{
  "upsampling": "nearest_conv",
  "residual_init": "none",
  "muon_scale": "original"
}
Rows from block 9 of a small image super-resolution model, named by matrix and row number. Each number is 128 + 32 x the weight over its row's rms, rounded and kept within 0 to 255. All counts start at 0. Numbers have three digits each. After the name is the row's rms in percent of the matrix's.
After each channel's rows are labels from the 100 images, of 14848, where the channel reaches its highest value: "colour at peak" is the nearest of a few named colours to the mean colour under the peak. Only what is clearly more common there than usual is listed. The data: reaction-diffusion patterns (Gray-Scott). In brackets: how many of the 100.
# conv: 3x3 conv (model.decb.0.1.conv.weight, 128x128x3x3, standardized in use, each kernel summed), inputs 64-127

conv.70 081:123101168080114153137126125187129084085108086059147102144144178109129106112124146135139146156164148128115138180139150107050111114129070118159139103105161098161096071117065100137140051155139203
colour at peak: grey (52)

conv.104 101:102149143135078137126146164164112187133139168099096161107132080094149093163095124138159118157118135134102095126102234109225101111132116097103156094156128114124125197106156076092124090148115124
colour at peak: black (93)

conv.42 080:121151155117147162109157118124111102085147132187120181128061176155103139152127130102122153099095116152139173109052119138162136130150115124130149102111118142095181133113167100101115116137068124
colour at peak: black (65)

conv.85 095:158199087141141191090115109087126105131058120127127129141192120141116155171099135107078127077120143080179135174126099137139158117110161126066109136113111192148171155130196145087114142194104130
colour at peak: black (57)

conv.69 086:117152107101042161163130140140142143184133140130101103134168123159162111139162061127109147255125138132143102142083113171165112124110148136100129077155168091160128090093129150097127000126154163
colour at peak: grey (40)

conv.45 100:195135129125097073162164125125190136149141156057150153181137102124143152090145169104145049149170116141176082104116146152058125118103063125056146113147130144155147136067076147092158148126194067
colour at peak: grey (54)

conv.93 098:167127129159017128123156112214137133156152111140123104139079128097153118143168192187136100196123160115126124127104132137124155122130129129173095127150130121121146124121198107097124191126126074
colour at peak: black (47)

conv.110 145:110121175142166148175152146124094103121186145105145130105097117122158114139125115138255110110148045136138156067115000135150109130138117111105144130119140140127123146150150121132135149093129084
colour at peak: green (26)

conv.125 097:079161124139073159122152146177138104185133111147117100117157133125088132129125064151094082188101149142116152142156099116125126117101127123114102036160121126122159161129161141099114071139127162
colour at peak: black (55)

conv.61 103:112076094127091134134124134138164150120121163089108190157121133140186147120154135147165171162079138076148099121122097117187098113093122131117131135148118115112079105172157106082143118161119114
colour at peak: black (82)

conv.59 080:088112137128118137083100116106120104111137153148126103115147133126069129097115168102030158122106056080153148072137255161168177154162122139099171115126147135121113121144136154181123147109144104
colour at peak: black (70)

conv.5 085:096126147120138164161149111109083127154119097115200077108123121182097121127138101093122111081114156128143120114053144118149146149204135080167163122093140131129172061158141160146123167114162124
colour at peak: grey (47)

conv.83 103:165125112133123169110114160139164120153053135131176136131161112121106156119117119163119144174138128130115168100143136103094137064066126146146102013194171096114164089082034109096142000097118139
colour at peak: grey (48)

conv.63 099:163167151144203114181165135121112180091184154164142141128051117131124099088119181116192144108122135144138132130167055126121128178157059115202218102085128130089140188144146108097119159092098076
colour at peak: grey (42)

conv.23 124:098102109139047167101148109168098098119107110130115176158204146132107148166137118203126195169148168127114126158142130095109102103081119150102079112137132070094133075137119145157149067120132190
colour at peak: black (59)

conv.48 113:144140118060204114140135149158088114151152137154157121127090135145073170127138127129182096118108141112174076127103075130154162150114108103106184129165113172127153206146209129107069141140094066
colour at peak: grey (37)

conv.114 160:116134104132219095143152128104119150120195120109187113091142086119080114140144123102132085088106069140148122120070106114076139179178130143131105118117159154100152138131170159119133139092107098
colour at peak: white (30); pink (25)

conv.31 076:128121113132166169120072120099153080105135110150183110110161110093094066126111119181149093127102156139099116193131159095182111166107170102137142137138149128140111074146214104155142147078163100
colour at peak: pink (32); white (26)

conv.47 082:174081112100122133068126069112146079143126126145131186148118182109202086077122180126108185136103170096139133111109149138125130130128106125207097129123171109082140110130125111131166094113185128
colour at peak: grey (54)

conv.97 106:106137135162132148112111139132074142087103060111130153149148133036114136126127107186115117143103181107148103162112173140203078091105102143114166129113111158126121171150099150124116121118115157
colour at peak: black (54)

conv.66 050:162109126144112111132082174114094084119060108136167084177141165138158114108162087116120131152133132150177151088071097110102140129100131132150129129116105099160161134130075209198040100115097097
colour at peak: grey (64)

conv.44 103:172141116186241139174140131123099124163190159111179125101080046152073164138154130122126129063144074157129151066053105158127168112163150126137171168134119160123164137137073086108082141082150099
colour at peak: grey (65)

conv.18 116:086104140170093134195135153162132132162143207146135135070166111174080140063123110078185134163102117070083144080131020145175183110123142120108135127136130084096132145088172165126113105133092092
colour at peak: black (55); green (27)

conv.77 101:130147098125119104144133112121139120218147161111156133123133099094158117167145106106140156171095126125099182148182127156062138115144104078116141201112115129094094158139175148109125073107141136
colour at peak: grey (50)

conv.54 100:114135133191109124150126146063145104210130117129130160131134123148161116096145100133109185178134139108171127144138131106080104107067085128176160099099116195106131073134128107119158105089168118
colour at peak: grey (55)

conv.34 103:170140123137120144134196122140108149117195171111181148110089098109160131080167115209120000149127106106107090108137125093120139104172104146139133178136107131148154185174146089141108119116134086
colour at peak: black (91)

conv.71 106:105120162172117202172141096238114108181135119161117163135131116174173104126146129173111071180127113110115159091084125148142074101118123129155142107138163104062221065073091112120152120083198128
colour at peak: grey (50)

conv.38 090:086169086141081162093067070126168154099106109095165091131172126142094118158126155120113137129150143117117122128133091101130126130044109071101165069157137135173209207141103136117115029112165091
colour at peak: black (48)

conv.119 103:144120127132102133137133128113163125155147108138166115162175125136132129135139084159117125255105140112112120125157125168104132144093191127078098087175162080137146045114123123109111002103112149
colour at peak: brown (66)

conv.1 097:113132153147148147143163123164160130104120175114121151137160132123144138083115176152090246150101104117145143104148143122089138146086071129079137111140167181098145147105123114094169109094156078
colour at peak: grey (39)

conv.121 103:109116194163143082169171125142127129081165057126138092092108157165053145139180126062141124079161101151107164146076122138117120123166169110109083181130089182167132131094112165141130109155140134
colour at peak: grey (43)

conv.92 097:152170142148120149163070168188130138146183144096090104176136097120104121131143110088131168185101178123161143114081117176120166099104179105172102112142113116106093059111174137123060069110111183
colour at peak: grey (51)

conv.106 127:165111150176178126143117150131084134151176132117144134098121080082102125095114142188086126111105103131119186086091109115103154110155145116096135178116150133118160158121118095074114172035167056
colour at peak: grey (57)

conv.81 097:170117139123124043154150180213140120149141087155090131078045113097142152097171116142132108150096115108153113107094130123118178187149135116185143149108186146103092140130175139106110167074084067
colour at peak: grey (38)

conv.32 097:199120178106160066122172080166131118155133178160101148129099101119136115103131160066134167150094121088114091125143104151095052125128106116096159142122129117115117173143144102202136133092124090
colour at peak: blue (52)

conv.35 102:152084123113155058126130118135141170150160146133135175116107105097088143145125161164150036145145102150123142128143134166082146141205114130110138081178138138135071217122106107121130116044122081
colour at peak: grey (39)

conv.49 102:150152113048136124126135100087162095120116158153108136174101116174113137150126156133077098113156105122172115139127152152111088138089099119111135149129126158147124087116094128254095103124124143
colour at peak: blue (53)

conv.100 101:119132152130202172116144118155071126119104124119090116112132135103154112132118085102103168110157108175138107116136141118088067167147060088133161128105132121141149160102175073169090127150142134
colour at peak: black (48)

conv.3 085:114150107146096152101154168194175158153108110097072139129133139126127095126155183162115058119138125159174187113085153167061129172116104136104090104130092155083111100167097146119115130165106137
colour at peak: grey (61)

conv.103 103:155149078204139059165161144124115142116129183127144165144099151153167117124147096061127078117115122099081097142154130093079155126147131127181171136147105188121117121136128063120156128091129099
colour at peak: pink (37)

conv.19 086:070197122146035200131147132112165121118124093137096141141128199195149147125116126078139162203122098160162123111162156156113109104087128081116107077175105142159150146094160108115113103166120103
colour at peak: black (50)

conv.8 088:131078117143168153058166142149141105132112069132087141117114180116156099080095141130087186144084069118092154108147081142255103152120108141127106099140182152150146117133153122072148120166149137
colour at peak: black (96)

conv.20 093:093103123190050125115078188134123135082102080142109137152165168105013142127138168081154121161112115111092107141162129113181120107134115170119116095159134194148153147147143140148143158130099145
colour at peak: black (50)

conv.78 111:151144169087133168134179102142119102117120102125117117116132115174145157154139129122092208137140186125126172096126171112144172091125127171052105105150123079164121074096136118107151039121134101
colour at peak: grey (47)

conv.95 053:144096083093122134101092140165144120134170108166185213167150130134125180063090130126132149192115145092127157110147117148109138110127199123183103170093137176163148084117083116134127132114142159
colour at peak: grey (47)

conv.94 096:148135126096127148151095142099111157132122139106099080140163104127104089147088180200110106201135106148110136181133095114144121113034102155082095050169174131080131091115102123158145070103112112
colour at peak: grey (50)

conv.113 088:114091006139131167074057158128163143153127035161166141154142147114102121093118176198133159163113182136149076105083126127135123093121166137133079085099155150155150103099085123143151080112139143
colour at peak: black (68)

conv.73 117:113115151147134187161131135238149118136164106117153153138076112165174110099137110152094073156123114095093083108102127120132118091057129096138159108113116143114208137115158106113134043133138113
colour at peak: grey (78)

conv.86 074:115098134146070189153088168152145109128117118174156127136143136098167095053115138180132144184088146152094155099125152136127109144133147174136076153125167101114137064128134104138144114097130145
colour at peak: grey (54)

conv.15 081:108163111104105149141078223136118085152093111121122134153147171149063135110142165162124176152102125120160162097107112078080128075082144127122137072105156150106090080109208155173148056118106153
colour at peak: grey (46)

conv.101 078:138092112138122154111116117177118161200093103122110138127136131127164086080109196174108120172040138079152106092147117122153076127096129115114163124153161094123187086086144071100122112065154108
colour at peak: grey (63)

conv.109 098:137145110129085124097106052118128116115114093132139123158135186117157104123133108147136154215149126137086147145165116134184173100119177124136078112158160046116136088121109177141112098138143142
colour at peak: grey (43)

conv.30 085:130112136111107160139105177102077178116090169154140141147127093146108134129128033106139226134130167139101122137133124126101099132078126144135199105132128043115149109127148094119104005108092159
colour at peak: white (36); pink (29)

conv.33 056:152140128093123105120170098123153127083133147130161156106127094138157150134117133094140132124103155159127169085221112145103071142122083095157129143118134177110106152117136189184151132081108111
colour at peak: black (54)

conv.37 088:102110169100213152180161120112074189130156162123131154124079058123125181096096111176114123135114081106127115066059115130143164123168139140170178135180121154115176162158186118087097120059071070
colour at peak: grey (55)

conv.25 099:122142140125075086081088185131092156140112141148094089104122170109078087147169120185144086085165140092159159137030140139143138114146156155134088148106098152157165144113186135137112175145133204
colour at peak: grey (40)